Rows from block 4 of the text encoder of a small contrastive image-text model, named by matrix and row number. Rows with one number belong to one neuron. Each number is 500 + 40 x the weight over its row's rms, rounded and kept within 0 to 999. All counts start at 0. Numbers have three digits each.
After each neuron's rows are labels from the 100 texts, of 14848, where the neuron reaches its highest value: "fires on" is the input token at the peak. Only what is clearly more common there than usual is listed. The data: drawn human figures in many poses.
# fc1: MLP up (text_encoder.blocks.4.mlp.fc1.weight, 768x128), inputs 64-127
# fc2: MLP down (text_encoder.blocks.4.mlp.fc2.weight, 128x768, transposed), outputs 64-127

fc1.62:502489499469487502447518558520503459514557496396471485482431468537477474511461483504480443524575562554549530558489526439460464447531542459496501538558461523495467540503525387542528513458476562
fc2.62:473495484486475430506493524521495508500504581496543504495496493505473517472508454508515502502616495505580516570526514502503513508480471515479507557564506646462463532526439517513565491473492495
fires on: "white"

fc1.48:474503502504577437470487459509521508479486516456543466548444552571460505457564525485500501514513477529521476502475494509521471537496453429537439522489454495523549458535577431539591500517487503
fc2.48:509511405533497495536529540484480518515500520419521478503474485493479534530432505542495476508549558489433493554491490510474529501487517562436522547608459496402525545497598547483536515332546498
fires on: "black"

fc1.765:503431521556530516506505473549542512503508457512513510457485511481464486472442548533498536529464482456460527504516537464500509430479475491522447481475503486490541483432473458448518471500612492
fc2.765:519496466439496519431540473503429547539526495449485460490470465411504489487529538499536560496557523514471492427479484483515471512389455492417479428457529514559448435513501440468490527571430559
fires on: "splits"

fc1.405:478430478452517533510508514498514569503502538470576470514477543580503461481495499527488497550513548397530487469454514483543485503480462490505504543478567459528428554544487449474508512534493480
fc2.405:486539499434531496533441471471571526522465542475491535458506510490562488507471443478487493520484548546476462510505521516560553574538406552487485503456542572542515454465469512424517499470536474
fires on: "hands"; "purple"

fc1.599:506406569481524503488458507521489533482449441499478469475464534572533503533501574507499453494427488528455504557448548475491446517531484499453473527558499427509433465492528446475515485515471554
fc2.599:538475503423384475569525475538540483490504572487527484487518552498561497506498508513485570484524485509492527512554464475462527494545503578474513583520524570577463547518478463494554454545469480
fires on: ","; "and"; "in"; "an"

fc1.66:501529450523535455532509556496477456518531629493488444509567469491520454550487502499451563549472510554584493473566521450501539462548501529466431589507488471510500487499444523528487483465468435
fc2.66:519534589475468422504502509495447489462503460510495529488495496490500514441494478530515494501405488512376507551487481536506528416353457595514487590535505644467532542478475508487490499561467524
fires on: "sitting"; "lunging"

fc1.215:511478445498528489535478495523523476500519538514567481502610510484532471574492503485432482527487441527496514530517520444484516465507516503479420598507517515590464527511559438482508456534537474
fc2.215:542548464506489482493520480493539525548491556433405511501532502451501499504448408478505466562428528482429493551494478493554531492530496587517572584569509464457451527548542533485468505513529484
fires on: "jump"

fc1.585:506447492470478503480470566555441498456462470478532447510503496544526475490501531493528478440509517472487501508470580582510445412530408450466502524490574489481548588469467513434462470513458520
fc2.585:580524553546503463511518524546545523472554565488506568514548496518500509484536410475529513507534467473503504343494522494508530514507502448515527533510475588492572570500560463491439474490575550
fires on: "purple"

fc1.168:483502573474514515547517585429446462457453504486495480577510569539477519513526574544396534488505510521504523470498494526518468458540515435525554503440474494594421507562495487514553507570579462
fc2.168:417464526480455508501439524502450518525536542537517453504495567555516533523533544450461508489502468498580453529474486439553550573578509500518463524504476496510465458461499518470557478520518460
fires on: "red"; "green"

fc1.720:474462421514541505462517506489540467491544597477496470511499551535418443515562516581487492452559531539563455424442483475406523525526436507515507545498491500599552521550482459490557460588529482
fc2.720:487483473481553425551534550548531526543447480492540556490494461451451497528472470425510505509485460460438485474507492508521502553488494491457552450489517482466491554561611502489545471472464503
fires on: "red"

fc1.687:418521477502521477543443507458550511482508498526535452486499480537518529516539490494480580468441477499514520452511471486535420503478463476491483549480416462527416425555493464515584451514525436
fc2.687:436520491512499506503522502489479494466499553572507485507493490501506479500522403489481486493401494472505506485483506489501506519400520410527499516568485569490347419527390480503552497460571499
fires on: "green"

fc1.256:501536484491500493528539450495568465456532487513536486485509515547481471553585560425505556536510537522529419474431537523481487504576417478517462493451475451518432528528485459533490453540620526
fc2.256:452558420541551576552546540510440508489514480483435483546517511530560537500561580483501493511500519554561556590602448407490510537590543502485508525494462544530457449509492526544439513478546508
fires on: "sitting"; "jump"

fc1.101:582484501532529513547527562478536476466425504515496453524435479522505529492487526504523535530525571447461509493492534467452487492513417497430503524466479476484503434485489524492574482529526515
fc2.101:519520455540492510521471486514532510446518554511528495493471536516535458510508526526583507509436471482422481458457489507494477444507495453543542490541455526543571426560489519456458460450548460
fires on: "squatting"; "sitting"

fc1.473:445520467514513505609558414490540484512547528476506515496497512459480493522520493486471457541517459572523527428522551556459515575504548454498441468474454451495506525511487474560452451490522560
fc2.473:526496570603502563479528437488495463486504508493532541476460468492463496423505413492498484498591512530419526479476505477489485495433516468505524457525493532504542556440467528504431499411585509
fires on: "blue"; "sitting"; "up"

fc1.617:515519551557492532512503517525505492498492603502484450459415463481506448483475455484530495583508519455505454479472531505441476521542460479484475464450498446461502432485507519486461464501481443
fc2.617:557513517493433441492524557511514497424536478501477546488490560508488488532506380479492488475466490484447485516466473470504549478392496478506545549468472653529547512462529473481444480525563519
fires on: "hands"; "purple"; "standing"; "lunging"

fc1.465:509492507503527520582426511495516540470495556517471462526488518544482439531615507503488449536545497533539467430432529480472498541572486433492424552504522471634445522499525440474494458529501465
fc2.465:466454462556566479464496526500507490484486540503502534510549541543516462594499493556544520554460578481516472449493517482531533454590505439438454498515488458476486515507575491422454459512501503
fires on: "jump"

fc1.492:470528550529481512542485488469512494459522483487543493466476462414461460502538462521456472504407467486544558458460529388429483559512401437546446438521455491490526507545539471487563501536506460
fc2.492:593549523525494531557511509514552502486506502470468516507454477473487525448502467467501487514403493510501499532513502490497490527465494417503490296496507528446566414530539495513503478457450509
fires on: "grey"

fc1.357:475512451500534460510485531526474506501525461498375508495532559491532540531546459546557535568485457559496505515440441475468431553559500508526474547540488422448540451511565516484513483582485522
fc2.357:593547502524508522519490507519535501509514500419513490485469489535486493454517481507480488462452524520526530555544505492451526470450500634499473528545479581483495454471423523506584508478476506
fires on: ","; "sitting"

fc1.478:540476516472523480558540538529582479522471538427436477502526483530454379517555502456477502483556521446460511509478572561507479489556478534510479470477530506516510529507514526577502506549580471
fc2.478:477502508599438504508458488501489549467518470550463568556492475535532477482548480512469506561491485517452443442488551427467519485575469528503480461476485516546523475484460474491484549407630479
fires on: "squatting"; "sitting"; "purple"

fc1.319:533485510468474557468478519530550519434497469559494500534505462573474493536553543623524579405474441501520513503456513522560507442506456487499507512543415494493477474525515529492567474496488527
fc2.319:480475517492449485484490493521468496524614488526529492490499510540514475559555365544486495499450513505512516541525519499475495496419501449541489519490437542510417454481411485481554484483510498
fires on: "green"

fc1.252:482402516565504452481472512461503521495446448560531479498417495457498549552467522543523558551586522474482541483462495511454452446483423521601455509436532472545524463556546512496534506555490558
fc2.252:506550435465535520508499497433504468466500511527492491507480498456483469520471573543564442447456520530514532437493481511518492506445529495510513445503505436412510396596481508423487444525462512
fires on: "splits"

fc1.346:516464468499452518452455528497539415478531461414515460533512524585527494556541511450465529515517446508537525496430545513466486448527476511503464493516507522503463477536516443473597439507573453
fc2.346:551531468573451497531492485547517469510489453482466470440432597471421480522536501485485487519545520494494553516454482489548523470586562478571475545509506473475478539485512485474438505470490497
fires on: "jump"; "red"; "sitting"

fc1.731:509404510416565510452481522516539506529543485446546487521436464495504465518435542519481467537570502570498540545510537521505425485496505463468452487562530468541475585490461431533493426500521513
fc2.731:506492528515467474484539498455573493503496564523479443510497505493487478463538531510518539488627517510592483534492509480490450535453541484486536541468465652464477547490502512475499532513500511
fires on: "white"

fc1.613:510492504491577495515546497539518424501462558499451481536546542596534484546507535421487502516566466436516526444488479458484544499491495450521509485486519528640502456488426509495555500523580493
fc2.613:617486512425541537494531485517383469520519506477505487553481539486496559563493537497494547501463485477507499600528457459502476527440390542516483425493573528638481465488464534537512555548549548
fires on: "red"

fc1.543:478494567515476480495478608492469469495456502479523494512499466481477477482464507590475530443525529515511542506506473492505459527561447457516539471530410549529480503491585522511488525577435522
fc2.543:500546542499491480539489542511468505453553445521547474460484527529546565529477497455482518441517495491505527551520545489538525465438508491583519394513500548469600567475428491487503554504433520
fires on: "grey"; "standing"; "sitting"

fc1.605:509461573545555449517500446509526518497459533537574502495504521569485469431530427481532488537511464526565564502488515461483467563560448476544484582423464492538456537607606423491492462508540547
fc2.605:514475549523511521463502531488432421480486536444467474504431561520506419505455457547529537552466534519447491544502501489454500427572528456481428544556549525437456517472558488551408481484516542
fires on: "star"; "up"

fc1.597:478462511539484483460489440463532489478522522427559486545460517589554538507516593513464489569511465473513502531448462439553510500486478534483479538514505467517497493494562415538592490478499503
fc2.597:489509424545485557509497475506482483488505475394494497513499518511506504487500497539509500510564518493429481624467494483524495504412489527498504529546478446436547448476632506500603508314496492
fires on: "black"

fc1.520:561485446481491512517533495503477513466482515502520533500540503506525526548498503502558541614476395544473478516385573490532477540529512490512517522466560413416455465468469487506418418582540512
fc2.520:500482437475474529505508451518475423494481510458475484491498473539559525504459610574496481472532517556527532544486560472471519476471462512465529580489453547517454393474512510475488475516530484
fires on: "lying"; "sitting"

fc1.680:516495514505441554539546514487558502518487517466593474501501500553447419539512462436505485538497540582538530527498544514509490491511542428491410473529435578510535520539537468515552528485552560
fc2.680:541495509565531553469418473511495477537491468432501489537403495500411493483406427562537473513556518522513453523504516500496515493490528551507477505555546527473498488511402561503523532433565461
fires on: "white"

fc1.663:499518464540600514536538444467502430541523591508526513503534460531527506605480483506481471590549465537531465468549479462520445559501557541504518549448476425457506446452539523503514544498467431
fc2.663:423493418503501459517462527483509500481505462558472525472532528483466468477508492493491509517430490479460512621492539513478489510386531489490494477401530648453594489483531467486524489540488496
fires on: "lunging"; "hands"

fc1.426:474498501520493474457483469498526470522514501432530514528438538575550528513541565542497506529540498462517495523411483518529481501529470459493488492524498502511518517509544432555580454451497497
fc2.426:460497416511508555507488502532505512478485480364537501517512503510504504484460503528498502506578516498423481591484508509508491513430470498479471556581503432421579429515599513491568502352542488
fires on: "black"

fc1.206:486480505496496430553479428508447497464443472544489507564482466489510501533555440584487474448558444586544526485507534556444520578502419449498488486534526471569474452528547490474451438475466488
fc2.206:488486551524487472527467495519543470500475512493487515489515457495499489455531426489501513527634484487472493496562534507519497523465500443504515467524516478486518649424518474465421510523436574
fires on: "blue"

fc1.427:597521520539510530583459548556520491518488476488470407487480505583474489486489540442513450569494535390491420529504526480477512485496457508518439465462490454511510501560534517560549483480555507
fc2.427:557498478504498566516473490492514531434468517524525550466463529529496485473497515572513500574474517505492483466536523463406491454518515578523486509518545498597544490541461498510451515507621480
fires on: "squatting"

fc1.175:565506479495586429507499415486538477437460496491529510508500564544470484567510527517493517550483483539499510492445504496517492463542411474447584543502477456596515497539541566534551510500546515
fc2.175:420448462558499456542446511496445429521449586501454457461445495486481518492535486534463533478531492446459466462477475476563474534574524487519506464463506466515494553513550469533510417443548423
fires on: "lying"; "sitting"

fc1.239:584502516574476492562465500511483501458436555504492499511560532499500485489500563465454497535428529488514523511553498454530449506543484538553439519511483531515454496556555462510508494500510513
fc2.239:642553506560552494491477471453550491507491484521516446460485512510573498461456511469430491495479571471491514508414516474493468451516456534481471471470489520431535487462571483496502484475614511
fires on: "star"; "jump"

fc1.351:499485481554591554586520456498559447541568573495446512458487486500523496538545446452466480503557480452557449443446463489493502594501547519471495550485464532530506457467493474540500508498528423
fc2.351:450480446534502442533477490503473526520519500560493507537461447468468469498480527504467482512471467483492499577510503503496502521433505476454495451421520522411556592505586507489534510544471506
fires on: "red"

fc1.439:480521551468481511548509555490519526476486493456498488524454476457516418478507508497428495500396466434534492468460571470493497489528393452528464442487540443452538458522496472488477471438447507
fc2.439:497477511498423461495483492472475504502501556485532449534497491530479475428527469442491454476407508505473486437513488524506539527421504434478517328451509556500578419560492498486477522535388502
fires on: "grey"

fc1.483:476513484508567493486422526482541520489517510569539433470491424560480535522508466482463622473418441483530528485528497509538472539483471442490447537528424511513426452546473443546570446479545506
fc2.483:424515471510506503498504497488502487462499553561522479503499494500508482515524410492499482498433501501557513484494520498483519553399503394524513523548482547522339418532361482503555476474560509
fires on: "green"

fc1.472:548528474517511527457493491498501496468510518483472472414514500552468443500516494495526527486529509524466492458460548595490433525515388474477517583501562532528486577531532478472455499529491461
fc2.472:638504605512510375562480544528491504527487524485498517526519492483490490457483389515517506533510493496441464378467519495512506479448485439481524545496507608480600537453530507476429469465511489
fires on: "purple"

fc1.287:487449476575581495513486451467469450484462520504484489516482507496549485585481586443451535492530516533525473465495479480518470474569426412476446533450463445529455492544521523524537496575511528
fc2.287:447472455491494489521555527509496452482526496529515476538551519511528574566539544529529383474471507485578519500552492426512515584584490492525468470509500498529445498570528459482432518512484526
fires on: "sitting"; "lying"

fc1.584:473455470471497464504499505484501482518486488514503452465497557492432448553524529524514585569492469513500467462450555509455423519560425464531477591547493472562494498445532485480529444575480478
fc2.584:520492512385464542493499443563514498494438510492535573563512449500487490547495514455507441546504482528530433498496487430499548543492500533507483506501592478565372461551513546479474471421463541
fires on: "splits"; "standing"; "jump"

fc1.410:542491484507499540478527466511568475513493494468548442522494515477511464601550513518454438460530527539553510479496472542507501509506453466491497552468467561524491540486489460557559488555505619
fc2.410:593428542521474520467504483536494524494485506417561514478524538447494464423457464512528444515545488458419486561512499482533531477470498548491483536561521411474484466483431525494577533548496462
fires on: "lunging"; "handstand"

fc1.241:540462496478534399498476522520532476486560586450551485464496460532459429498558541519448544551589554441479486524487551482502505537565453492481492500518531562550519514566473469493494442489497532
fc2.241:508524514561568565518580490423486488492514468495515546499516546471483470533476466505555421485550546410545543477522543446507490478511487489419495536518530547518470532470529495449451509437555487
fires on: "white"; "standing"

fc1.127:542533447480527521512538485496536431476543500440463455489554531523409466601513447487462513501472503475525465454581506512462544501583425496520425473505516435480482532468544476514574451550500460
fc2.127:539450516491471435544496478482533518531492499458522523522560478461508574506521431506474464547502505522393522484484457526502530409522443555557546560529479411489519494546473558515481402568564571
fires on: "jump"; "sitting"; "running"

fc1.652:493477524458565479472487529498493463446541511456512481518557457539495463516640551521488512522440545467517480485508525519502453501455457507461481555447464445550438540506533479580492498529504433
fc2.652:512484470529479530493470445485506526585494553453487460535542542516516457530464418500530534498525478505552518469488491478582525562475452576496523576487547456478485504584477493453483523474522513
fires on: "hands"

fc1.233:516424524508483501518542450498522513501432481523497573540509476478458510481523518591557557457507464467549510479521525518490520535463491466468442426553524491518501454461542505458450499509503508
fc2.233:487523602491522447485467539468488509511535401493526469491518483479487497569519406492462466500587517515402477459525520504478498565373530505521524497382500504547498529446419483511448494520435491
fires on: "blue"

fc1.56:465514496488501489559496487479491462541462500500544377458544492472482461562562473509564492566479515511460568439525530525527472510515410482568471550519518489577495536509494524507491457533549452
fc2.56:508559530489593465514546480471465476519530555461461527481480485504468501515487507494550465450490497554397524567478448520486482389536469540510520587586485458480482431557476579442455496502513477
fires on: "jump"

fc1.336:426479501458520495518460506463569478462518513548490479548499445510525465524452464518481618503514521494565441406523476503498528526509468463449493517501434501505461461510476523455474471495543521
fc2.336:413522557492524445491508544468542494499474470574491511487561488472503496507543405501518488493473478497586482458465507521497522502403514465524513472557484595538488433491342536550533514532500507
fires on: "green"; ","

fc1.273:528486513556509489504490568487485464534445503455416521547480440472475461445436481606525486556475544506473495466443558567505518519515480521567483488482515500579555487518489514486504514523504493
fc2.273:519452533604500561471434494518491538478526539507502506494506451549485453582516417502425429517432515508483527526561491475459498554445462540460473504450480466457406474521454459520446444441561520
fires on: "squatting"

fc1.508:581514471538557532525497513492536458420525483480503454558485505533546517550536532518527511572471514515500489503513552541478521491493399497506460484537524470464473524505468549581529552540471537
fc2.508:462489518513524468525462460482527503539470505515562495507440543572464452445494507479548462473517470487470485506514514514482368484513520483383550549545496456489466459470443482424444387508484557
fires on: "lying"

fc1.110:583492483503563503524532541500533488488514518483535478473479534546467499484520474489511531519543486497456522404404545528485514447481476483556396507503548538533563488511505467467538547574546544
fc2.110:502484455558527453485440505534544504531539503462507486476578555579487473432505473538526486559434438495418492406479524510487510465474576485497531476551456492467574433484442510553507472456515550
fires on: "splits"

fc1.162:523472543466452478419470578551508507540522449476518415502537560489464488525491508492474532513505511452490538506540507533521530456532423466478495471550500469483498549448532501508513468523432501
fc2.162:580507518545466456518502485549537510469463514537477540547518493583479547540476542472503543493487516513548498465508493521489503526442570505501519503442458609485545581409627487468425481493548534
fires on: "purple"

fc1.265:487465541441529444576494556523582536505493475495514411534581478534498504580544448570429531482506506502499524481455500451514502512478517520513505471468543517503445458505582462477548458490557422
fc2.265:514518522529508521503515558442516500492477538595553463496490486475516460429534575493517441481419419539534457507497516510495465591420545472478543467518499496488484415498450499524430596496536509
fires on: "grey"

fc1.620:492478475578466516454510492465524515501530520424565487543447546607529530469550518539465571507542502487502479496444510506511499506517518529446516504512520461510508498540550398522572473488503527
fc2.620:497494430504494583525501504512495479490541493380494502502487523484518502505502516505522474523555471503429511592495518493501505484461482516505471535544502449471545456475626496523603499311536490
fires on: "black"

fc1.234:528476470498500477507470459491482486423474509488496491384497513525522548576531501438462512546501534444430474511514588522486463522487477493475447576500490486535467546511577442585565477548490474
fc2.234:514477479541448433542546478471414479480575537586435455476552506544571493518511492466483540432537467497504450441496530537529501524539494493531554504511437554511479558522492454573466417483478544
fires on: "splits"; "pink"

fc1.187:462429513519493488508487490515556532489464532521572495499432528509483483522431515581418502547559531522569530490508528553453511552498468469526444482442489470507558473547482513465390490537517519
fc2.187:459457598563494524523477480519571536468442451465485476507504489481500483483520433493421530473580476490424487483517561498486489533384521565540509461443529452542515547511412536491533473491411489
fires on: "lunging"

fc1.155:503475518534440508528523529527485506478499520508521439446549504538509471509461526538464571660543490421499534540503559488514540542511426499508402510467472454542531545551545457509464488526498427
fc2.155:411505550497416469530508573462507552484418521576509493440434499493480491559501478560527534527530508454528466486547499456487507531516543500537506548496435486516505523502502462506487406475495503
fires on: "hands"; "splits"; "standing"; "jump"

fc1.218:505467529478497501545520498515550449523468445501542458500498452474506447502459485524430508545606563503569462410503578520410512543476527483506390499519474529522551530509530443494478527492516502
fc2.218:536509634584487526477471539488577472502496456454474450499482455480453452492484423567539502461597464521460496500504537491537482464386531527521535449519556533531534580408447546502457528463502491
fires on: "blue"

fc1.611:482482515449533547529473519524558494448547464542577417484528488559505506535552502475472605475454456430476498465521505505564425505445459443445469556523429520501436466538500457521557455470536494
fc2.611:424509443563490511492489473509479480483504530566507458501525502499493459499525398510535485493421485477543506482485513487499501548399511421515489523565462548516353398519381491507568477485568503
fires on: "green"

fc1.679:499480508465529477523548557446529481392549521428522454543497534540456518542531575474448498481511480503527540463559529455520543513520479541514536545463512491501479544472429446525557530564515503
fc2.679:493492546478477493487476512497412532548572555551521494533472545484479500518515552508450543477536461504566486522515590477504519576522433502492474510479447471567472492440525539509527567591461488
fires on: "red"; "green"

fc1.157:499493475544513459485471501519524483482582523393555510573438514537539514498524585553489485520578492422553482520416489550547501508508494481498521504525510474500542541499551443522538483480525485
fc2.157:476515445449486580503527470494492513491516461372529488523490495473543503483519497535497519517559505504433466589504516504499471515424491498478455508558501465462546448520573487479589491350525498
fires on: "black"

fc1.333:478504437533548491467471506484534484503548543513504469509471471569475485537481470481466578498488494520480486430560501478508503473512514484463453509568412458511520479472475471505583438525597544
fc2.333:433508440491494502503498499449503485482491480576509510519533509457504508524543382491464469505441500465473512498477504510485519510351493437513478524556466538499427468518422495483554491466523481
fires on: "green"

fc1.104:463482395472568582516495516528543470474502515501560549547483514518523490533491557433477546462484594494541542493463523483420471546563426485426447573438482412539465509554529481491533476499547512
fc2.104:447523415560477494465529529534485438490510489512465562520545543506500521552487550506486410447461534556553517500509498411601536484597484449537453502488511446543476497492514452482444536509514468
fires on: "sitting"; "jump"

fc1.40:568464493463486483437488518457535495467480499508508501472450569515438509560468510541460509569414457431433495453445535441454512436498432523536471618527558484518491536485526457517555482466523546
fc2.40:485508417576570533513440541510509473446554477479513448516549489518492469461546542540515513565540479465514536471454558507472522539481556473473538531457415530512551383505468511576530545523510540
fires on: "splits"

fc1.736:591477530548500511548481482490525465475455501463556509528501459529475444467599488530516516488514506427483506490505578433435523464545475508458465497490499499541471529578489499521598476454524458
fc2.736:546489476456542498445504516528496490520455452522543499530493498496503515497455603456442486470508542556516519448502470484513499448495528538446426532467426534564486470478491544417479526487529502
fires on: "squatting"

fc1.499:500490512519543448606487477488479480490499539494585453484560548502453479576533524519444523491524458517459504483493483421473451491496518522543450532494474507479468540493594452428495478504517441
fc2.499:503511433573493413502506498505501533514493538450491504516518530510526494492492457501474459503445489514384521556499488493530531496528503616513540556525541403442360527546572472529540517527571522
fires on: "jump"

fc1.71:550527429426540461557504498562485420509560533502470505538548552574514469520475478424463435515498447422549493418528439562447544455517449524472507449502480494514501541496490535510570519533518443
fc2.71:578491534441459518444528478509391521530546527467488512471513505538542550510529548498493508489527500478542507584553470500501453466434503407518507427466504487582538516470408483477514557519530547
fires on: "red"

fc1.513:495519469508556480471522508490480433517536531495455500493491579491536526523540553499541507552471535504454541447415535542542439492542436496548501549523489447516490492556510465489478497613488454
fc2.513:550478532562463495547500524494600595441511483498501580453547549514493516525502495491454513423457530481517565481480489544562470480480510567525475475484433520561520532465546493516516493430506512
fires on: "star"; "standing"; ","; "sitting"

fc1.506:553497470524569513574498549509521501438462480535541428460517520504547536582511498544510489517499571487531477450487551459545523531547469451493418556509487397527463536524514512485495492487486547
fc2.506:516494505500470538486461419487577543494536449528464462493409514519431532502511527442498497410490424516547466495468493503540538526609479561552515496505461440575529526425507504527418498534520554
fires on: "lying"

fc1.70:556473484510459522463523498507508502479532513413594468518428482571510524468581526546444522521556505427489483526397497484572530501510513526426532522516476506478489525483515459516594435499487541
fc2.70:512519424539463607534497479509469504492478449383494507507506526507496477527486499512499475507582508519444501571479500496491497486438482533475504531539515434490572443471606473495581493333525483
fires on: "black"

fc1.141:570505449527484536489505524476545491497527532474430492492500568491486458503480484518497506525542500496576525466502519484394527490486411468502458543504553420519532463515551444524561465514555526
fc2.141:535510445485480519469483529505463501546559535452457522541527534478471546452527577525483494536514544494498502436505478471473537474524456492465470530547516504539596326559451491478458535534481548
fires on: "splits"

fc1.530:506535559475513449465418509465496497540487514512560481482537517562537488470536442509598467536499416486498548525470478438554548484601493519471514519543479467497477515464539500466511448549454483
fc2.530:527463475504504595519549534549471475512508421506526437518499484480516479504504571481460466451558520490533482484470499521505501464425525461487506560520471437556452477497474509453594515376478488
fires on: "sitting"; ","; "standing"

fc1.522:503495500475533505572480502516480419498498510531467438521467572515556466563428461521476425504497447431518517476455520468440580510511554494473473425464485499538529484512469454567577554537544423
fc2.522:543514481512535524501454486591414503530454576505500504535534517476486482411495598483442511441504463452541451586578487485472507502476543460500502431435471489536506466522448524468514547540494488
fires on: "red"

fc1.286:530511496461525535529431511484509553484495524443505480486509458545485487510544509574459507496431497465544479499512543442538505512466445501442521622476477473540464518510469437483514501519453379
fc2.286:492475512513545590465499477524463494471511549408485521504495491486499523559515487505488470522536528459529481469493592493490495525407477576444513577394540514483457552538576458481510538526422516
fires on: "hands"

fc1.570:457567460443469520488466569492532507537500501497516446508476510425474480516483475457430530452430461484484540527432486459465514419550397478550449434542498423522492503510514517490511516516455507
fc2.570:489528523460492436519509505490458490473476474540513531501502525504535530420521483494476519507414488538503502496482515530541495553432563430512511313460508553395600438463478470502455532527479463
fires on: "grey"

fc1.557:562552498545511455539530518494480516525514510474513500461499477540514543560455493568516504485522474440487510500429602533471508525535445505505478503510534464501489515476555449514499497510513449
fc2.557:629497574471412432546524489512509461464484573508502529506513487493513517421526515524484483522525519498478497447488531489484516463489502466488455585481498565514577579467571511502458512439503515
fires on: "purple"

fc1.749:495481474469534497498422494449567485509543498529495391552518525504489458507494479520461511535516433478557488493533550480516544469521499496533474532478453465497450487541508504512543515533597475
fc2.749:490446490519497511513512512465501450448451513475425575541542503540471540558599521448447542460594514483525496513501535477443480539588544472534529543450537478607411481439494513461461557464555540
fires on: "green"